From a checkpoint of a small class-conditioned image diffusion model.
Model: 4.61M parameters, layers 12.
Training: soap at rate 0.0029, 7800 steps, batches of 128.
Data: trained on larger renderings of crowded toy scenes, 90422 training examples, 11.0 epochs.
Rows from block 3 of a small class-conditioned image diffusion model, named by matrix and row number. Rows with one number belong to one neuron. Each number is 128 + 32 x the weight over its row's rms, rounded and kept within 0 to 255. All counts start at 0. Numbers have three digits each. After the name is the row's rms in percent of the matrix's.
After each neuron's rows are labels from the 100 images, of 14976 (inputs lightly noised), where the neuron reaches its largest size: "responds to" is what is common among them; "place" is the part of the image that holds the peak. Only what is clearly more common there than usual is listed. The data: larger renderings of crowded toy scenes. In brackets: how many of the 100, against the usual share in percent.
# gate: MLP gate (model.blocks.3.mlp.gate.weight, 320x160), inputs 54-107
# fc1: MLP up (model.blocks.3.mlp.fc1.weight, 320x160), inputs 54-107
# fc2: MLP down (model.blocks.3.mlp.fc2.weight, 160x320, transposed), outputs 54-107

gate.91 105:139101123128133162140131186111121110108124166131082142148127138104152091152121092150121103147135054157113087089155114095185150162156123116151107133119116139088165
fc1.91 111:157112130187156112129089133125099098132107130110078162104146150119116144170095135159153052107174159134149108187099136138150127177145127090142148105123131132114138
fc2.91 089:126055083123116104107181165120176121143100123147099129118131119091099159172148171114159077106133181097158179155100130166111171069168147112127148121106099095161163
responds to: light from the right (62 vs 25.1)
place: top right (26 vs 9.8)

gate.268 109:156134209131094116177122173195173088055126107097133092151143180142123153087118109095090158155127117130142152234119122107104105121196114055164130106156107170163087
fc1.268 100:091106031137119170161148091113123136107141140149150055159112136106136135174159127144153118084132093159168106091099070148174205160089185144082178129168123106122122
fc2.268 115:157171132141131132131149186147098094099046159145126137171126121158199202113152150157172154125148120174114124096149142145130116157102113109141124118183155160177189
responds to: light from behind the camera (60 vs 25)
place: top right (32 vs 9.8); bottom right (30 vs 9.8)

gate.2 098:138136126153185125090061080178112152151134155136124153133159148083111063083091154125082182162084150154167131104160133133147151076123212087103115119149134116216130
fc1.2 103:088104102114128131144127130145101168092145134141127093143144142097102210130126118138097137145085155131154148142067029129131104136112117127103162159172130083195111
fc2.2 092:167172119138131051117142140116140089151140092128122132158093114126143077106097139189147125115094152137189104099079201141110237111097091059119127106077121159133126
responds to: light from the left (91 vs 24.7)
place: centre (34 vs 14.1); middle right (30 vs 11.7)

gate.139 109:088114122087121138106171090125122112094122160148145151144131219160170221112159104147126116111098076086074125167108156182093154062097120059149128147143135120121079
fc1.139 102:090163115120113113072127117110116110112180167142164087095142105087130089104131074106171145142131175143119149193113092074176096235146153094158086120138117110139156
fc2.139 109:119179160119064080126083142214141107194142088066233139147128164097121164066122122095128150132117157128132133181083154083122098135107151203133170153163128116105133
responds to: light from behind the camera (65 vs 25); car (30 vs 12.2)
place: centre (33 vs 14.1)

gate.316 090:129085188117140160126107091109131141154152118107065089173184166117120092130098098146116143109159125119104029115133132129172124090102232117099166177113107180040160
fc1.316 100:113106134127110057118126130077123200093122078098112071157124130106091086129111100152155139111128093144133080093158187051135131135160193141141156121078169117080196
fc2.316 098:114069166140088139118167177160119180124119209148136175156173136137169073127161082117155081140160092216089160129098168099161187148164175127170155127039104134079088
responds to: light from behind the scene (91 vs 25.2)
place: centre (34 vs 14.1)

gate.105 102:119052110109178140122157093087138125137139117075066091139167137103114107096108105104127080143151166071109140132092167114109147049127086129174095107146149141180150
fc1.105 098:113193116140123111157070060176101129073067128060174119100074133103104137156174172127151167107124108105184164116156121142176136142143123142088180117112149088031106
fc2.105 089:094100143117168125133147127114100102124104145109179084101175156145128097055114123116167148166114120135185161142176166140121104142123137049144168098157179084146127
responds to: light from behind the scene (80 vs 25.2)
place: top right (26 vs 9.8)

gate.92 103:107086109033109138171131116125175151126121117165157149176090119056091175094132116173098109160175113171120114159114146146132141180118123181127179110113121178104140
fc1.92 105:136121143159099174104097101109142111135160138145173112120118110129124081213086130149175090083132119098107070184125229154110135138094128127157134118119113095123090
fc2.92 098:129137098121128145141129071081120100093157117120076115068170144120147050062163211120101146161124126189129139074177145154143143162138075123151060092168144090214137
responds to: light from the right (91 vs 25.1)
place: bottom left (25 vs 9.8)

gate.100 089:125097127181101100127098158115125126103098156149073117157154089060143124161097164128103146133119083137167138098073107128171119049132173115088113080151148057129106
fc1.100 086:168085139129114129099099162059096142165124179166119109234197090101139097105155060087098122157153170109167161167124174179079151111133189100106163125114115165146125
fc2.100 094:089108144165095139128110152103145088048136148135141085147183129130138129117129103144113109099091142134207168165089099095161121136185184093160136117075119135081137
responds to: light from behind the scene (80 vs 25.2)
place: middle right (28 vs 11.7)

gate.255 100:156082158114126131119129115145134119180097128125117149104166101115122112114140149113071123117103133118106130139133136105095158069188129139138165143179136096092170
fc1.255 091:128180096138146102124094116122121154147166087137126142148092134058136116154090115116099151105136177197130106087190024056170148143149122134108144157112146097138143
fc2.255 104:133116129125102175104080161112108165108167118117114129125170128161130117109107156146124121137149115166100161126095144124118196131142123128111107027083159109125077
responds to: light from the left (51 vs 24.7)
place: top right (29 vs 9.8)

gate.36 108:146151160131062098081073072087111145115078054103114019159086109171141184140076136114121154136130180176153129141082121111101141122119174092145099107108132130095145
fc1.36 097:103103135114174169132109124179120101151120157138217147086096079157150144177094074093121163092165127122085165162113095076161126098148106119151118155147119047185063
fc2.36 102:140119022134116136102112128123143162200130158115152157105117105154123145094102108156141113104172118180134148093173123140133083104153051054157119084093074114080096
responds to: light from the right (54 vs 25.1)
place: centre (35 vs 14.1)

gate.312 107:094128120137129145145148161144100072125096141145114127185152091144158122129128075135202065000076159104085131084057100152158113101106126127109137112154113091107121
fc1.312 103:139127159150138159137172149091133142136108116093124140161142148156131120126149058135182092042060060107120110078143135136120114121113165118128102160142175160074155
fc2.312 103:157111128127097114144143146111136117172153166130140112125113116149198051163164133072103210000235190106130115087120146148117111122126142152129131162138164097174165
responds to: light from the left (61 vs 24.7)
place: top right (35 vs 9.8)

gate.14 097:117092157200165109140107085048148142119147142136153101153117085120111146124080122111054143137049128161142098154158118143149073079137169118182086164100125140175127
fc1.14 097:123172116110186159147130137167117167180108161130129149134205167165119162088180134102065114158042089184138133135140099043155133145131120138125162140108178149098190
fc2.14 098:132079166091135092097147150145137061130154153158124149096166124159086137143140135082167175081116103144129110098164155151137144139061118083157128127126100090150120
responds to: light from behind the scene (94 vs 25.2)
place: centre (32 vs 14.1)

gate.77 093:146099134148150117120163175148141127155112056173071159113152155189120128078099115167119157136155143070142124133189048133127078088107135102145109082175124099157122
fc1.77 090:102089143140130118127071146121129139160132128161064067150144160060138121104147077128106078102171103177112200158111170097137062093096119148113147128196153122106088
fc2.77 085:161150142178139134111132086158161063098116234121181102197161133065157128137094102132099109178124140104102138122107030116102125165113128098117102075122098125162164
responds to: light from behind the scene (89 vs 25.2)
place: middle right (30 vs 11.7)

gate.68 094:134198226152107164143182113161101111110219166090098113078130105125104132116147104170125122139161125128038125123121104094128172147188132094170129092125129219113142
fc1.68 082:157119097150092151071130085158183145068122132110120141058125120131119075083165134137188068147183125131114162081147116139130196119099132167125121104130153131055107
fc2.68 094:111178111104111134152138105153169169106180049122164091156086100106123115193114113120106089149174145084140122160079097139070120054145122164150133138129137119117137
responds to: light from behind the camera (63 vs 25)
place: top right (25 vs 9.8)

gate.218 111:139134159111148143122129140091112127144161147138164133135128124119167110096129132129157108145108161157146103077146096112098153082143114111166135133123143087094149
fc1.218 112:088124172097119149129136149102111089106146148136111128120090166116196089127154194130132116137142173146175118101148118121076191107145137125168084128158124153149117
fc2.218 096:119113114184155134150101124054114096129127085124165147091098109113141166113108128146144130159145145125151131107108208160132094156162146125105112131143113174255165
responds to: count: two (45 vs 20.1)
place: top left (26 vs 9.8)

gate.274 097:112087184116135135153124165087141117129072106117111143103127113110140178118128141131143118134104129157121104065100133076170091067061130142140122123121123185190114
fc1.274 105:134105146178084161139152143108091092090136138144153094117229129087026201119077136124140142141127129110166096132162123096100124114075135136058097045129135141142106
fc2.274 103:127137182103161057110121122103093129109150134078183086138103135062084056169134168144123137126145138146093082150117095133083148143136140083154151159091057103116087
responds to: light from behind the camera (57 vs 25)
place: centre (32 vs 14.1)

gate.226 099:100141169089094082170080182086095132126131111074127158145101154169130130155162073146139054102106058157126182214177185052125133139087099124181082096157149130068124
fc1.226 109:148139110122081102174119175160124049128155131107144070105101107052095116151156126129168148124075071094139153103166056138121134094157185132148107143189148124076110
fc2.226 105:105108166153088169096120130169117151157089150104118184056129126140110159135093114150155145164104203150123128157165071120105155109116096135171150113146093113078115
responds to: light from the right (96 vs 25.1)
place: top left (26 vs 9.8)

gate.155 106:091117108116128148138111130113122094159147101193149100109144125106143079200112122093137149129144137177088142172134118072125110133141132112155116091156132164233114
fc1.155 096:095112113128130149140064152110176166104119120126157066160108043157145079120130129114060105132136129149171152114156146093150149108164149189189092126130121149217134
fc2.155 102:093106077140136141092127062150078132153089182135178173147120104117115119096160119161091140136126118115126116126150202078115111114106115120101202123104189107104168
responds to: light from the right (55 vs 25.1)
place: top right (28 vs 9.8)

gate.236 097:133119125123094064090172129140072168125174111153205152168138142178135118087061125170109155111139132116123123095086205071119135079165149157122098117159109141134121
fc1.236 098:163078067157168101173136142128162136066146117149082120136086190126129130060159110098150133129139144103134153136095123101127108085180116119100138129132124161121181
fc2.236 105:129192076130164123127162127214123104130112109156120139098149112108093097128159148161140173163155154120119134128172151107068129150159140110145166172137101131182142
responds to: light from behind the camera (62 vs 25)
place: bottom right (26 vs 9.8); top right (26 vs 9.8)

gate.276 100:110113120165153125105141102128109153105055106148122093123096107134173166023116157161094169109189129110134133171153111103063163153138162115104130104216115188088076
fc1.276 106:113116098139149101147136045126181156157111134146121123085135156111194151068077193152134084134146116097180090114151107109126074126108110131118158148083162171146120
fc2.276 097:094125154126100164122123171149115071105166149195126132072132139146112094134111121118111107149163116141160174155034174166148078129167169135152128111130186148156121
responds to: light from behind the camera (93 vs 25)
place: centre (32 vs 14.1)